Weights of a small CTC audio transcriber.
Data: trained on Morse code for random letters and digits, with fading, noise and interfering tones, 26041 training examples, 49.6 epochs.
Rows from block 2, named by matrix and row number. Rows with one number belong to one channel. Each number is 500 + 25 x the weight over its row's rms, rounded and kept within 0 to 999. All counts start at 0. Numbers have three digits each. After the name is the row's rms in percent of the matrix's.
# convs0: first width-9 conv (model.blocks.2.convs.0.weight, 128x128x9), inputs 80-89, a 9 kernel for each
# convs1: second width-9 conv (model.blocks.2.convs.1.weight, 128x128x9, transposed), outputs 80-89, a 9 kernel for each
convs0.7 096:500487473464570538488457485439495523487482526525482513474489522497529515469457504489485528481515511463497498497460452510480497500502473457506477483480526516458508536620540480514500506550482474503472527501490502469521512481501472514513517471446518470534487496509521527471
convs0.8 089:515529547516490532479489498507497495481515494495488516472474487498510512575494496508502541538482519482493454501466475496501492477471517506507473517494486482529516496547533522502508454494537512498487510525508522514464504535499489476493503507484465500444515482486486518507
convs0.9 085:491481471505492506521485471530485469520496461527486504481512524507508515485482492537469468523529488474527519540499502551519457499517491504514488472484500530500517516525569460519514507573548485479493518481530485510491494480503489520492575473543528491480487483543555520552
convs0.10 085:541551505507495503511508487542493508513514461500495473498440506485511493533506502517524521454512514487484522497459499521519533499477484514483501498515523531525506505537529538544489478531490536475505498543551493509514575534450465480514498480512506515509495481540491462564
convs0.11 104:501505509537493490523507455526454528466521545542525492529502483490495489530471467487503543515477502556516490534493482505486482464490527502520480459493545551483463532499494492506542510499493486476483517475502490500488507509510563511460503481478508485494523484495511494498
convs0.12 113:481522498487495509454482543520447451501511511459521525484513548546431490498495470512457455495526509452531526529509495533512515487462470508493460515505464486584544499497532517500506505492491557525508505502471510475448497489469521523496511531527482511506496517472506502507
convs0.13 091:465504470515501545454545482461533509548457508505487481500510490508500530491535478475521502537491502486531521485503476503470476473489491477566577503492517496497475564489499538507499506454519484526464461520479471495550510486518498502505495511511515493517493502524492491495
convs0.14 080:504515494490500499500517537490472527485470543520478509521538479499511494526477501514501504513471534488485493533475509473528515472519500510493484475495515485529549498517519548534529511519513520551520517495482511512512463500542519502499510515510501567536516527511446560519
convs0.15 101:448544469490497501524509497495493534480479535494511504470515482539500551496493522464516501508478498502541537563470572487487503484492498523480536510472487495520499522505508504508473483518495502501504479501501507495506545461545464515517481486487537487515464515495518529470
convs0.16 145:480478491515475522534496524529488477509477464545522481484464556556517479490504495520508482478482531543467491547498493474508486473532498501509536488475475540525463488531511492503455503508505479470486534528471457483526518472509492512455548520513506490499473483499522545476
convs0.17 100:457533484509478517460469523470530518506481453473509495481482532526514536535487548488532493492480526479476508543508530552512480493440473494503520477461486478485510493521484504554488511519480493455461507526480512492513494480486487462496500487502507504542514544531458530511
convs0.18 105:485477464509494513515483488465481507535510475491549478458529467442517510483501545484483500502522499480494481508511541512550463454498506443482521511506483499483520511509501513464494487497464479481501484516520475498479462479492524528522477478531476500507512534493504487522
convs0.19 090:482519491494507490475484492463502504494495474514499450514497535514483546502457461503513493489467496505484521480528510497515482484509513519506504520511514472471447519498479511480545514519519515475520507520510505490488483504502481485489527518534454487508547552526531540561
convs0.20 097:469449494474493559515523485488491465510510491485513493498551500495549475510445510489499435477477519543520503481451480525459483519499479493525483482536500487519482506572533501518496496537519458481510500533506511482518506539468484505512499491494551552465502525539513521485
convs0.21 086:464470463494511502550515486544524466512473542469490460540565540515543508528466438509492557491476523468505468516456455498492487524523489479519489470476509531462524501511522505500517421519529482495497469459500521526541472485481494501495521501517521521517484503504562530503
convs0.22 101:475522504509492470472528521474492512512517482473522517475495514506491508520506513504516507533502494462517503496422485521508496464503513485505508520508498490487511507522507480532527575481484557536452496488505486514505511507467513491500519516545534495531520490547495483498
convs0.23 071:484480478485497507500497508479478509464498508480514510481459510557473519524526499479480481452540536523523516505518493443545512466466496474479486501471515521536502511571516500527508454472507458499503504530492502490492481504489475480528515492533434482525501482454503536492
convs0.24 097:496471542518518469532498478496473482459519512497499492451566501468478500514487508481516510481534521498489505476482427488509554505453513528495533484484499508508486489528489514501503502548517537488470499501531476478507488540521483462484493536504522498522463514550492538453
convs0.25 123:521526488489496443527490522532476500458448516539487507485469487545473502548480502502545498416483513465540504457520494465462503525494483498500461483459509543482492484507540550496471486472508471492538547516491497497460470522483480512524514473506504514489468491486499526507
convs0.26 134:480478509487482469479516506469518486479476502492456504482528486461474486503498524488532497513526441490460488546450517478527518466480487457540516494509499537448491461485502551514523529511482524485472480495504513466509499531493514492487482479496505520590516486527499439509
convs0.27 089:509475499541478471495502490509480524519538456497506450540570484511492453482494488492503536533518474506484523477529484474475477464446527487474485509507505496531501492480457508504516502481524535520517518486505521464506477497512518495502466506525493505506551507497508502487
convs0.28 129:472495515478530504517487520509481517446548471489507494523445452514576496483511508502566491448495484512512479500462502529460464475503509507499489497535486509517489537501572439550494454489505485479463512520494501512522480482458472507512474538529529514505488484495494497510
convs0.29 105:500467496479525480525483509510477480502471514530564486533454467519525510492499524455526494478504516533507525506437492444505433459547479511493515504513541516479520477507498484506479537492512513505513459554485480494537474469499510504513484500522508506505473505504521537494
convs0.30 100:514543498478433543481527494509513515504514489452458463514500475462548458533516448526529498486495488476458511528442475505500485483501524502541469493471469500496512451496522491529517498507534513516453490513506515478517522541545485460473481488489505531540527475483530505510
convs0.31 089:473482466485520503520499474460500480496457535489540522524503528497566448489513518518480484539485510531550494450462501480468483494486537472524472493506529515439548535485502517509519493541488510498478466510522508483508477519539468522533487486480541529476556496590510497495
convs0.32 104:488471522490526527534485479506458533537482515478502494497517522493467508447478486556482519486502519496462484491516434504474509467513543473490505489488506521511503531517471518470500534489508466533511503486508497538492514487474488486500519500479517507504543546487507474512
convs0.33 106:498513517543475495517469515464569532501521508483498496550447488472506495552509540538555481526520487507517521526521488487498480462491503490492481485506525511501527504477483530484491462467478514448546553477477527508510510504482492500512492509507493479483497507509475473510
convs0.34 081:561505498505551521453522460524509485510549495479462496495486496538474484533506474524520528458557519509526463479496461541524531534507508469429449554549523533485537464487480500498487505484500517515505467517532512534475569504483463506556538533469475507479491477516497482529
convs0.35 087:517470504507551485481515481523490491493505528495499524546488486464476495540529489467510508478484506530521496514473481529470502502521462492441509516508531521500465486520473495502545481505521489479528491480466539496496485447517530535510537448535495525511506526502543479490
convs0.36 119:535519517466529503462522484499477522529473509500492524495497488451516478522535490511538528491492479467538490493469519526502461475504513487482478484495475521545493497486483542475520519476505486464477497522507494490522559496525492479481484503517507569502523499472526468481
convs0.37 111:477524483526547519514454506545450529533486512516491482532458490477506519510524476505520515519496516474468480483491475488484507482522533488445517514494514521482457509554451472527420470497485465471531496493476539479500543463514502516459523515519480499512453487524518510516
convs0.38 097:467499505520481551510491482415490517506512501508489469573540469541466509506415498483489522526501507515464444463470506500504477476467507470479489505523494505473456533494439512536486544506555496538514512491511485540510502484466513546519496481478468508496458582520509540493
convs0.39 094:507545510444520526457494494499498535517502468526514511512504490473524543521460522482544553494553477503493566463471508492544494463522512564511482488496474513509519488546461498512497497480500508443475528542486513479532554491521451474480519554511486507538514506507476541506
convs0.40 095:492520448473489482543496463496506526493468483462515512483524450491557532446460538538498495492495499540510478521483497501496503482486505491486524483481519478520544476504535515518469497519488453480483528516525488497523526479499489540479519457529532536535524486505506501495
convs0.41 095:465483485556537491498529487519502459518498488519515488527530480507533469511508514525499505507509521451541547500546442513498482497511526501511493512460475484478505499505463504525440473536431466486518521474539522458503476562505543438473487502529482531500495486551490500497
convs0.42 110:523506486532521483509486483483516504480513498514536473535525511497506514504472440541465499555518486494531440477506504520451486494494510460492443476527526512491496522471517504497504488535474472510530532487492484492540465495536531539458501499534510484468549511511481505492
convs0.43 110:496494461526522493460481506507505482508522496542466520528523512473505468508455514468515515535508503494469470513506504456486516497505510510469510510514473480481511507451515508526501553532479502488516473476488508509505507476539485516472508540498484467544565529540507461479
convs0.44 116:523506435516509517495489479495495495520447491479519511478517456461514526483488526535466489518487469507518528484478508463521462490522512445509458460495527494569574490523499517521489473527489469489514459528553441480537508513505512507502486478481527541496471483498492506535
convs0.45 106:489473486533514541507462508509520525517449536481515495481529475477489476537477428494517530540480526498469510459446505508491486496488553497539523476527523477494511485477508472485485524523508532527511485517499501493518524537500522529456519486499499497483515480498497495504
convs0.46 107:502509490504498489521513459462512452544503480513525506522489499559486469460492524513471471512510537497536479485464466511513516504510506470543487456485478488506540502533483451528494473551519556509528476478494456462477510524511465501502507473538495464518462492562533498496
convs0.47 092:503529468534474471479491538537512485513476463510458462474494499494479495501492521514517524539452493504487486491499526464500490520474469486514486483478479512462512482457530485492518507480475539486475506451518501518482556518473509507521497504440508510509478522498514488549
convs0.48 107:518591442481517467501461511522481491482538529469501504520526560483474495501481541502547500511546486504488504473486504476497495505490465499471538507513542537505513492487478479505535501544508502541565472494475473574480534500493525497500510502528514476504504493476494488515
convs0.49 077:489492501498508443523529510525439528518493504528486524499496524469471523517557518464488519496500473497505518517564554541528489506488527531510498485521462500474503528473523497491479486521462492476512486488508502501519515444492499541498537538536497511491458532532480450450
convs0.50 106:469499505515500533484499535508510484522535494541500487496514464466519505521497562481494521537512459515486517509442503519506483486498463500529488521512480450468535515484510495536510499491497464504498429501497500500538526503500491529532491472506485472541537490488490501474
convs0.51 094:528522505462504503518489480539480484489483492515491521489515495536502532489500442525525494491488511510477479513456482484456502528519472517460529548524515530490484519516486482522463541528520482480504536475493511529522510534485497468462487571479503478486525500529500521502
convs0.52 087:516533518471501491493500484525531469542552490475458519485533515476518498443515469501487465500493500491519466520448517513521522521512489481444474476461510522533486471509494472512503518494520484503485499517529514479472522501496531492532513515476479484493527488460501489494
convs0.53 116:486490495497511508515533502445522540492478519521451551479540505523504461501493517467537498497509508511502498540449486510447513489513473444491490530480539512514506520519489466480501534511495518520480483520488470502532491503475519515464507523490497490489503512484519508480
convs0.54 081:469520510515493483497530471503510541501515521442507501532491488490530491496520486509507488530580470482495496490462526538497520522505512501480446494529520481484491498484515486550472519481497509537489509499470457489473530519528526519478457474465500502489475511513515493482
convs0.55 092:510482540560469533481520475527502480535445461502523524502500496496563455533477553517483496506525467515486536523565521513470496460536500506496533521458493477485461510567471469496481514515511454509462527480507530512503474526542500512517446466517519461470543464508510549436
convs0.56 106:461520509524488514512508492471485487516518495448575504502526498486482536466489505481491519548487488477544466487442536488522483489509488541529494485507476492526511550459489488494522492535498470524485463498495518483519522521479494504504519418506505483523541461487529503489
convs0.57 094:516477510495509470521577510485539478564489498513513494518521541529459534517493502464547535505480506475491535504581438497476503489521531482484469493492474510518532491509459535511508468511490457478471515527485510504507484534495514503487497526466492524535508518443497504450
convs0.58 126:495519506498481497488496516530508499481501485527486531472489478523544489494477535533509460515514473474559499500560545469462506507493494521511465512469499540473544525486534473538488484483519484530547497514492516456493521499506492471489511507538525515472520502495527496471
convs0.59 084:504491496462495498518539518487488501466467535484507458498459503486530525471517500523470465499503470516525481521487499482508498471468504479484507523477524489498510491481446538557527477499521495477458489501493522467515481467518503479510492490479473493496519475483512487504
convs0.60 094:521515503537493474483484441522534456483534525462485515517488475471488426519495563530492478494555472492512483508476527503509501517497489468551487512541529464505464527507460536481533492479523449572510470528486471526496506532483487505537517507451487544489496493466512517477
convs0.61 113:472566544476469503508479485490563495502485479474537482513514424458589497491536485523552497516442493489501514483461550514465473495542471525524502515536450454487501525492515509495530470468511487500500490530558486513443505506521507500496485522521500550504462531467478526504
convs0.62 087:507536479563490503522478507518538496517523494472483484518580540487529484467519507533511463525479445539499486533505489503452494479516442512487486510480433530529540512497499489520499519483523453509502534493491528502469504474502527528487471492509504502514558493475500435500
convs0.63 095:527485509543450449548543468504506487443473479533487499548455446473519477509534494536523500479447506492495533506456498466493537463498508536551491490492460503507515524499504563513483507526496515509473479518554522446492518464566533508477447510463506556498506487533506467530
convs0.64 101:493468507512500460516511505493468491498506479552480493488486548474561492463526522489490506487526489485485497608420515433469459463559498506466505516508518510518494475491509464510485456539480507526530511507481525488490508455514504476512452501520517541485461497505561485528
convs0.65 087:464479564519560479551485498486502489532532525510484457480560552551538497465480475497494505494513530462518522520488497457513493496491476523512461491498523517494479499463538501497469488483484450515452511565497494579480533528529504511495487482443540491507487522477470500471
convs0.66 091:534489485473497505454535533500516472509495519517535465491506518540543500503476452538514500485541533470517502542495482521471491510522520468545510501473496520523494489475523523491490477501492457481530525520526493536560516538486491456526488483525511510498498534484498514498
convs0.67 094:534476495498543541542483487525552463522521501458463461487477509551510478496484466527515467513524480481500470461585543484552521497479486501484508496517522483477471477542490523488454479468509506476464497458497499539541469505487492504536522482496508536493485505478486499523
convs0.68 092:550520517425481481502499490513513458497521530506493509516535527451527518500474498505501488513520507475567474517498432485496503508474498488509499487511496522463483465480484482484514496529491500539530519513498459459456490512484511498450503494542508456489491523472477591452
convs0.69 103:519487500489501478545500476462551470483489488473503519506486482467556523468462464462508522498508479537480484487516556511486468464500508491519500492493505489511498510509476508515455486492463538500491507531495521489507503539472475499476513495492494517493515465469465490538
convs0.70 090:531505505435501522474486509474517486495504486510504499497479511523535460473494465479493457516485540469518506478569545519461502483449499479500468518500501473549522496448494501467434501515483498461478573501511471515471485530468578485535499452456520470510474503479482535508
convs0.71 096:478497528541457448475514548504468490530512515457497497532451477518441505482522503480544555524466523471469511502501461521499494518469518472488512506472506484494502500457497521544504469479492471442469480530530519506489505489498514464512493534491504514564523462487490507506
convs0.72 087:499567486525496511514514504517493463482528537464537526513519487488522512510458500514478486506512508495523511498532497449496520496506476531532523476504518468506498477474463521512521504537492464533560470520500490529545505536503473562497482490555520517519518498560494501465
convs0.73 088:523502493484508533462514506488489513529505521469468477508520480472492528503470462486502490496524526458500515529516497504509519479482500504444476507494536487452491499486488478477550438482484515505500482505489517479471514522506514509546467459468466516467525488534444515496
convs0.74 090:482469489500497512509479495498499487474480489501497516515479537541509499502483486488481481501513486547491488521517517479485482459464464511469482482527504506505501487500509492509489513516492486476525499471481503495520524464543480506483523506518505477481495505484486514487
convs0.75 091:478460503505463561512567493470508492462481459531510515530469458496495533529458481444482494524499516489556497517478507483484478458465524503510502466494450495519521506481491513496490486566529478501516468526497500496526507487524483470495467499518469510468497507495520547511
convs0.76 090:531507515504484476480506479488481505507523509472569487471521525509517506464553482504478515519479495518506483495512490497501507536496505488491499506483500486486530560435511495507490454581444510513515496507515450521440490475501506479531508490526473492489538472511532496512
convs0.77 117:502506510496482477550503481474534511515517477488493532464481455510563470502500434531508512476502478518525472464524478485522495456515528501458493508525489507515538477483544500514489500477496471466487513511522531534487479537525536495476523507478508540483491511472476488503
convs0.78 084:503482478505485515489485479517515471465498513480496508469511485505487524469505492490491464464513524459476520540539476494582511527497501502481508484520524478473491501465436496481525498494544486537546466482489512430468496504492487479527501497517470471424530555503524497520
convs1.7 110:493510509522524494510519496544466529479506517524483471510487514477512498506491483498528515488497489508510494540502525496519533495506497502510488517498486517516466524495513510500511492504499493488498496508489499502470535507491519516499508519512503508535481510470510524467
convs1.8 103:500529516519486502513484508518495518512506517448488496483501510516507488507510522505514494521507519541484505515547483518506508471521497528515504488498532537458472523498532501501519486495542494479501516475493503510495491521520475540510492504553472469491502519509529524455
convs1.9 104:508489510516512507449515491544508432483507484516441496515521499486489506507510500460514516509464480490505512538515490509503491459499471515496525480511531502506516492495512481476512490533492490500538475516489488528487563478540473534486472521474530520491477478526486471528
convs1.10 107:497491482486531484521494503522443475484530530500488492531464501479512502511489516510547523447446503523558472517503513486502490515501497490520575482465528504454507522498458492543524516473498484482530531455496521471498510510509498527506498509535494537440522535457532467499
convs1.11 099:502502521508486469523492527523505476518482564508505474501502494504513586524484495528586512467501503532505492499512521504503497495518536526537435496523499527516477515495492536526505502478493479475502464521528496501490546496530535493467525508519471550566500500478508474453
convs1.12 094:499502487497470519546503502521483505497512456505501514513464532499480478531504490492475494535488476492483494536553506540520528493491512514509519496492505457510498522511475490474523478517508473488494494454496529494518515489525493522535461472493508497450515502436489465516
convs1.13 096:504543491537446507477518535563528536511468496469506512483453523462545501504501551498516489514539511484482496532527558527451521485532491578498454511527534471516478487515505515520493500505505463510510482482517497527511546525531549510486520490489461524516492500471456531473
convs1.14 097:533482535475528504480508517492506445506510495462489493524503494502521513524511472497525518455449506497551455448576463480483481521454496525491531519500521447531526530486476468521488511455473479520503559507469502502488496514490495512524527477540542477480481523515462481487
convs1.15 096:518488521512475477523506527504550537521493480466475557472530487532532492496485570485506496495535504466481516426602496513490522481501520554434501524558496417500567480516510523475480496524505487527523481474516495531483547497520518519474525488538471530511452520513488445516
convs1.16 097:518487532516499507547492541502532493532542507508482478474492472537521500519518533533540508492493539528507482513497483515516501533481535510503498504491513522462492492457489507555527485458518470449495493487476513497488508493541495515457513489480492491530512513476532508489
convs1.17 098:497516495503530497529532551548560514496473533464496459484509503484490546534476510512533496465492521516483513488513531501497508475497544543511476485469507479538495499477499504524506526503487465530463535524517523513495505498516526451525513475480474501520482481516495538485
convs1.18 094:523513505504485553512506515542493509499532518503479493476503534526508504467482506525514463464510518550476469486532473485500501487508505528510415511521512510527473500473515550498477446452520532485518524512473491465479513579491524525499497496457443497479495452503551502509
convs1.19 103:501510517504501504500524477567498525467493486516524483535484488476467480482509517482478534541497474468511518505503504527470511490531492515482519511498487500477493479529493471464505536549491517497501456519498483505507463526500495467523496526521489531533545484477488471476
convs1.20 098:483506544508543471534494537529496544502480505534484465500502507524507512513484490508548501493486488516506481530521496518536503492487504510536490538489469486497501515510481492517489509477517503473504518459502481476511519484504478535488501470506515527526537465482503561436
convs1.21 104:499510557510518484495520471516494488539473514486495463501490516469511533510495535517525521477498525548484513505506513529487502503513510515513454508490514526418481503462461509548497477508539481504534478520500513513513497503486507526465487509509490521521497441516555451492
convs1.22 102:519532497478503517503524496521555535464466489543473501505499498542467499546525494492505535521470471501515515515491511489502477551484510492473501545481517455504516512502524482496506520501483508481498525549490500539499496510479481486485514554478505501518514469469467531474
convs1.23 097:561520519525494510517506482480483495534537522475496478460483522513503504490457523511488463469491554507474471476539486496503484510487507513515451476501529503520503477494546512507462462526515526547551457497526489474503476513494485488484489499482489477505470475483512522481
convs1.24 102:490513545498481504509504510465510503464531523464498505481494461488549532474479510507513431496508527515491488502493499532479520487514515515515452524480498582488478490459514525530493493470528452520484500544535493503480495472475496535506479469519523519468496487520504462472
convs1.25 108:492489519477526500515511509493534478471524503488502506478505486529472535505491504494495510490497492512511491517518460540454511503515531502518466488539451483510511500494488491504517511486490489460475531494458515479496511447508509487478514483517519541461473522541482487511
convs1.26 091:499516495482524473506484526475472492466505522460503486481479507484470533532464498489508497501480502512472492520488507503485484490520509517514495496535489494541458497511492510508449513484490512509523475490483475459478469482492468507503491465512467552547535517485544556446
convs1.27 101:497497566490460536528523501508533507466507513482478486490537495513481527518455546527506480498518480513520521509526501488503479537476520547491484526529494454496462494505501528508510493509506517537483517491505494454485482483482507503513497521487503498531514532453483529469
convs1.28 099:504518496502515482504514508476511501497506475480497478477476519541481485537493522499480507502524515513471488497486497496498515510519487518488451492497530498494502480528509514532509469481521502478522504477516506513464482509495488490500501549470483492515519477523525540497
convs1.29 099:497509505526480557475497478484494529486493473484520487500500485510511533511491497501508515499479492516538503446504497497485489534497522513490502497441494482504517513522506463493542504499481500518510539520500549468500499479463532483500503505501515483493484479491494497494
convs1.30 108:488496511521518464527527530486503529475487522469503468510507515498486545476469510508526493464520515521507481510495512479526484498514513540516464442532524463502511515459486506527511475491510482539538467510523465464482493505508467505486486540488488485520495493502514531454
convs1.31 099:498532533458513498509523510477509556521460537487495485457433541524461541498540515505505501516514490471466550527505497525492488518510488490528471496503555468441523490506520504489477499553496512487514500494552525494504487501468489524486522508463489514522494486460516495513
convs1.32 095:469526487479458471488485545458473471494497480471519554486504475504518470498491498481459478550558523472465510503500511501496493493517491537494516487543489524486494496532526519468471523504515520511479498550501467465527416511455511468510481455549496511441541535490454523511
convs1.33 104:477472501506497467513486560491458516493560520533506530484522542485450536474496505479527508522500507499520493466499511480538524490520534520487522497526460483483470471485491500516512494507503520512537488498466507510479474478468486501480528524472526488490523502489488448487
convs1.34 103:485471471475498472480455517506448489479531558483530529509500512504476456502523525492513478536543514494489501498524474537495476531525487528503469507545477518544535507502528494464524510498519485484508482489522484497478490484521514478487523468526540520471459496509465484525
convs1.35 093:526510491513516540500534475560504518448482507498493541481537477527463455516528497471506508519496440468495524476543486487495500485505546504537529467482496520527462507512500483460518526504499517504485498526497564541514522480508461473484519517477518468501529502433479510542
convs1.36 094:505500502486477484530490538469490504460519505496537486490524496490487523517504484472525514513493476491509513473537472481531479524477527460532526506518487521481523522499487512505493515485474476547483470546500469533472442489503491481469562476486503525475529540466514487524
convs1.37 106:502514462470528485499480512537498488492510486510526471495516488498489446507504492469515512556517479496504531486512522560495493514493517490517464595436471520521532496520489480483514546472534482495453548490431501519489498495491517508464505479517507463461464491558439487514
convs1.38 098:461510474472465519492506499488520459524527508454498539496493481475485485502514493510518481497520517490478514506489487499465538481480525524495482514535510455476505510461503487491483522500523537497463468521447481468512494489522447469550449475538497555511496476514549476494
convs1.39 096:506465474519501484500466536478502487471508500487514562483511484470513536492485494507504515465481479531525498485516491445498495531499492502480503535504494484530536509491477510530531500503453473507516497480546517505525473515480468488477514461493505506546530497413558459455
convs1.40 094:470518493484479520482499502511511500533478557474491494524487492529459524510501453502518504488512496498479509507507487549476490516487520504495517506472543499544479513532484490497458519492515488509519501484520500489477461468486535493463528508500511493517488513457524528486
convs1.41 093:461484474499488516507508542513464528475520527554557491498499474493463529534550445495557500519473491505466531499518549468526486487509530552510473517427448461495537500505465509555493511498466525508512478529433509537500473494463505484511495525526480493507540586448431513486
convs1.42 089:476496472480488511528475539519493506480528509525492486514492487446491531518496480507523514527480476506524520516487495525455517510466557457571505508555473476516493491533482472511495531519483489512463488495474493460517495513501409535491479492489507512520493560478515509512
convs1.43 087:479513480468510485508508501511496469555450549463534497525483462525452512489516468486515513551479459501496516508506492522476502471490523515534500508504529473499480510533505471483509518495498513512458485506488470505480489471530464481516508450534480533535525498487538491493
convs1.44 091:465510520490501514522464525514477494488535475513474518502457493539448522522528464509492471494496515544494473490483529507501545506495515489498535451461537524539495485510490521514491461505482480488552508481519505455492494468500489500487504534455470506523514508453555502512
convs1.45 103:478451488480504500473514470476501448466492478540540581528496470466483494520475487514504557485479502513515512479444523492474489525455516503554523536465578481527473524500430493512535526485499505493490499473472523505519506491457459506498530500480514495503478510507477491488
convs1.46 093:503482515501518499511524493490494515495501503553516503498460517482509544503523490494532534497469502532508503482483485527501495460558528536523533516529489501493478530504456508535525487475497474444521479487517475472486489443501480531468469524510511514539513524463543524447
convs1.47 097:497511471489443506532447527476503461533506499503494521501513446526516536464502523509493461501492509521504481505529508457531536508496494514490499530501497500533470500482513524498499512488486499513487488531472473502503477457508512493535466488540523514447537527524472466491
convs1.48 115:505490470540531494503528492535542477479476521463524482519521522486461527538524509502521540525494465496546545503501529515514508510516519484506538501501460488524489511533508448460532548514497488472502511535525515545489437510480459542491529478523513460489491498460467566542
convs1.49 092:546518490465525496500472569460512512472461518465502507540513506534474483489510516495457472519514482462476505483469482496464495505456499492462520531470483549538458504517484473440480481492500539533506559502487471435512553465500525473509587470442522493502500487500435505498
convs1.50 098:536490482516484527482519515505502490492493545477496471505474512463441552544485502480533508498461480529496474521486503513461520502506512500537476488526483437501527496501494468535487510475489504517480496471503531462509491473502490519506513489510502504531520554444509531516
convs1.51 116:513503531507526491467540486499454494520506485503487492513480495509562493480490497529488481496517542493496502508511483513504517483505504507473485513443522520529454508483513535506494487477511518507480519543524496516511476467496467527491492513493523498448520515508485490526
convs1.52 091:539517477523486493499511556475492470495482492494496492543499510495566477526489470516509450483471464490496502483581420472454480516472476480454477538478499492530602529527495481459475487474455510519534529476486499488487527552464493490521500498480487522472511477440483518505
convs1.53 101:483496524479488514500483553463472504514527502498475517491501489514550465473534487519519491515514513520488496523476506502480478489509515491465505537471522530469505525496492528489492469511510471541511470451522500445544512447523532475460509519492529551541528507535475496498
convs1.54 092:488519462499503503477544521484463514476453482470472507500490501486491500542528518488499510532505449504477535501486501508499387528467479487504541464496503472483498553540486470510494505509458512507528549513447499481512512462480555513440499462500468523504538578435490506431
convs1.55 094:516518483526520489528518487516545440509496502511474475467502484482496538500525494478524521460452491492506497508526458518523443544487519511526494431555484465505518509469506506515490512498476490501498521481516498500524535515532471466505565438506504472533517530421514519527
convs1.56 112:500500512505469513530503535514510490445577508512492489513488533457482532506493488525512532465486479559543473504483508476517444539501513518533448501474528532501496537511477490526525500453472507450463511508500496503481457487495515454470515475489533531520557517477541506491
convs1.57 108:511508513504489495513493502517504489521546501477493495465495519502503478502516511523503473497499513517475506508528496522512487531453544477507494514512489502420497492501503552505468486499512498547474535491480527507511519503504514513513496505476494531474520524485559443517
convs1.58 105:486528478489533496518508478462545518491490487495484515459519525539454525490523475512490500496514526495502484522508473516466490519535504522503522486539537484475542505503509518513472491492507474495480491501477484520467480469515508466473501520465563527510528483550497547462
convs1.59 097:513518494520521516526491515515507472532533459505480494488487498487523515480492510499508471484506520525496501475511501490479490542526512518512501495489496484499501517483516502506497488512508514524473518492517493520499512496476485506480525527538495529511504538500557449468
convs1.60 102:507486479509513490539467512498543493495500511479523483516533507488482515504489484497540530517474486501529527523507480524499529538421518449546495486521479463444546506508489467480505516518500532516516510538480520492486457500507453493528538488502441533517468489480525458528
convs1.61 109:503492508495512514507475530499521500521501484525489510498505494502495485490501486488498489511524484497482485492510490509498516520508526495501489533495522502474519492494510500470487487526493469489506526482483498495489483494491502471487514486508552474509505529507515484481
convs1.62 110:520511487518510499518518498520505502558482508502480474491467513516449530490478516492534479469515502537484495507501497512516466542520507572462445508529488437537518497468504534521478501501502534513521529542464525453529557477542512516500523475489488501432525553486499504504
convs1.63 097:501509496508477502528470504488505523500511444473509509498496518450473502480493534481453494507542506490483467517509478496508506506523518481551512510515478500528505474506493488515475462517518476487503475516467500485497491506462481458469521460513527494530500496519499491474
convs1.64 090:509506515517509492529483500493473475503469481507499499517526511499484479524531493455525507523463466456527522386559419496493452492455571519454525495482552493495458517516495455489483522500506529516502499515487533466520531494482526479498504527546482492502509475486488510493
convs1.65 102:521492507554526426511482514470506469506554499481498496464532514507470536522515477505474477485493501519462474504484518522494463557471532509521548455460510478554464479485523544506443477517446483511489479487433562476519488504503515517470530468498476474538526499446494506490
convs1.66 115:518500526471462547471492486475460526505483497462518500489526528468474527459512499463485528486512485489455526534470501513489524491512502504512487470516481520523469494522493490468476513506476502483531475511485488512510472502500493527517481461510483498470523507464493498491
convs1.67 105:519492503503498515485530504491499481508477485491492523543475525520483465521490501476468521526509474481487529496520495501501496495484498496527520528516475515499502488522503459447530503532525494510495467520482478515494468543500496521493527540522504487504514501497471491500
convs1.68 099:488470495541472568523457492487504497484529504503512464478549494452596520503519475497497484489480513489495470515533431523460493508508503544452505480516488463493535515513522528525462493472464466447521514439532469528505508493529497460540491490463525508510449496486498453475
convs1.69 104:513506481464521500500483494488508528446463503494509529507513530477465529482490516472525537504499476496526529475482474477471494511461475497541526509483487524465507517507473462497536549558502538476486508489519471500537521499541434504538491526538502539485493498498491460492
convs1.70 089:511501507491479510479518527468478500511523472489485481485497502506530497502499500511500494495512546463465471482446499471446471534518555464513512490489500497479537467489559572478491495523491555498511504507548468500473500523553488478607441507537507486498517499518511513464
convs1.71 102:490503508508475490525514532505468488527483519463509485483474501506473514497509513487521492489491498488481481522497497525499494508481510561519497492507477476555494483502459508488440512476475487480517486462473485457479499509496538461496514466513487587519519532508503516507
convs1.72 097:542470535465535473513513487445474524477481474541528496504471507496485523527515519510471511483509525451488485516485495529434423486501479514505520497516526488469513505507509530483484503523492508532470494527484514498515551542520455509465510502523520463474503522480478475502
convs1.73 097:513532515489493521462493540529475524533492497507474427496522499476517533536479494510545474467466521530500458517505494526387466470506407513461508514496480494556575507489498574527501458457480493506477542462498469524428491517484503473515472493523475542541551426465547457456
convs1.74 099:518521500551501531512502493518505505477505499470501464516481503501525496532518509513479498466488472509515486515503531467503495503481518491536494470501495518513503525493499485523477513483474483501523500531495515516525477533499501556438576495526509533470501527454508534492
convs1.75 096:488491531482525495521478564546558511535509465474483482476460464531510473540543466510510523476482503500496465508526512518528516511510514489552494474442496530472534500504519515533509478462504489520487471447520505476522537527505464530547508475517497487492530483494506468504
convs1.76 093:499479485512458492514513498548470573466447544530494474517437516513466530519495492465510482534504461446482517528469425543422438503444449497490527505520442506512557537518455495496488538518474471523462520481494477532460527467450498542463547476468476563471521540404505510452
convs1.77 100:495514477515493507529486541487471512497462519483487489501476529509477550510490514501457505502520489502488511497475512490473502454520499529491564486501493528543484485550509502525465494523495484462526509472504473471460497502491506470488505528493520510526520530500515543489
convs1.78 098:519527517541504499478507485499504491503533482472480447518497533480522552538527519505492474451483551549482436553486507487436477496474500495518436501521503544514534521478528534555538483497487482510484521480536465509467524539483461492499520437504464494450547471468493534482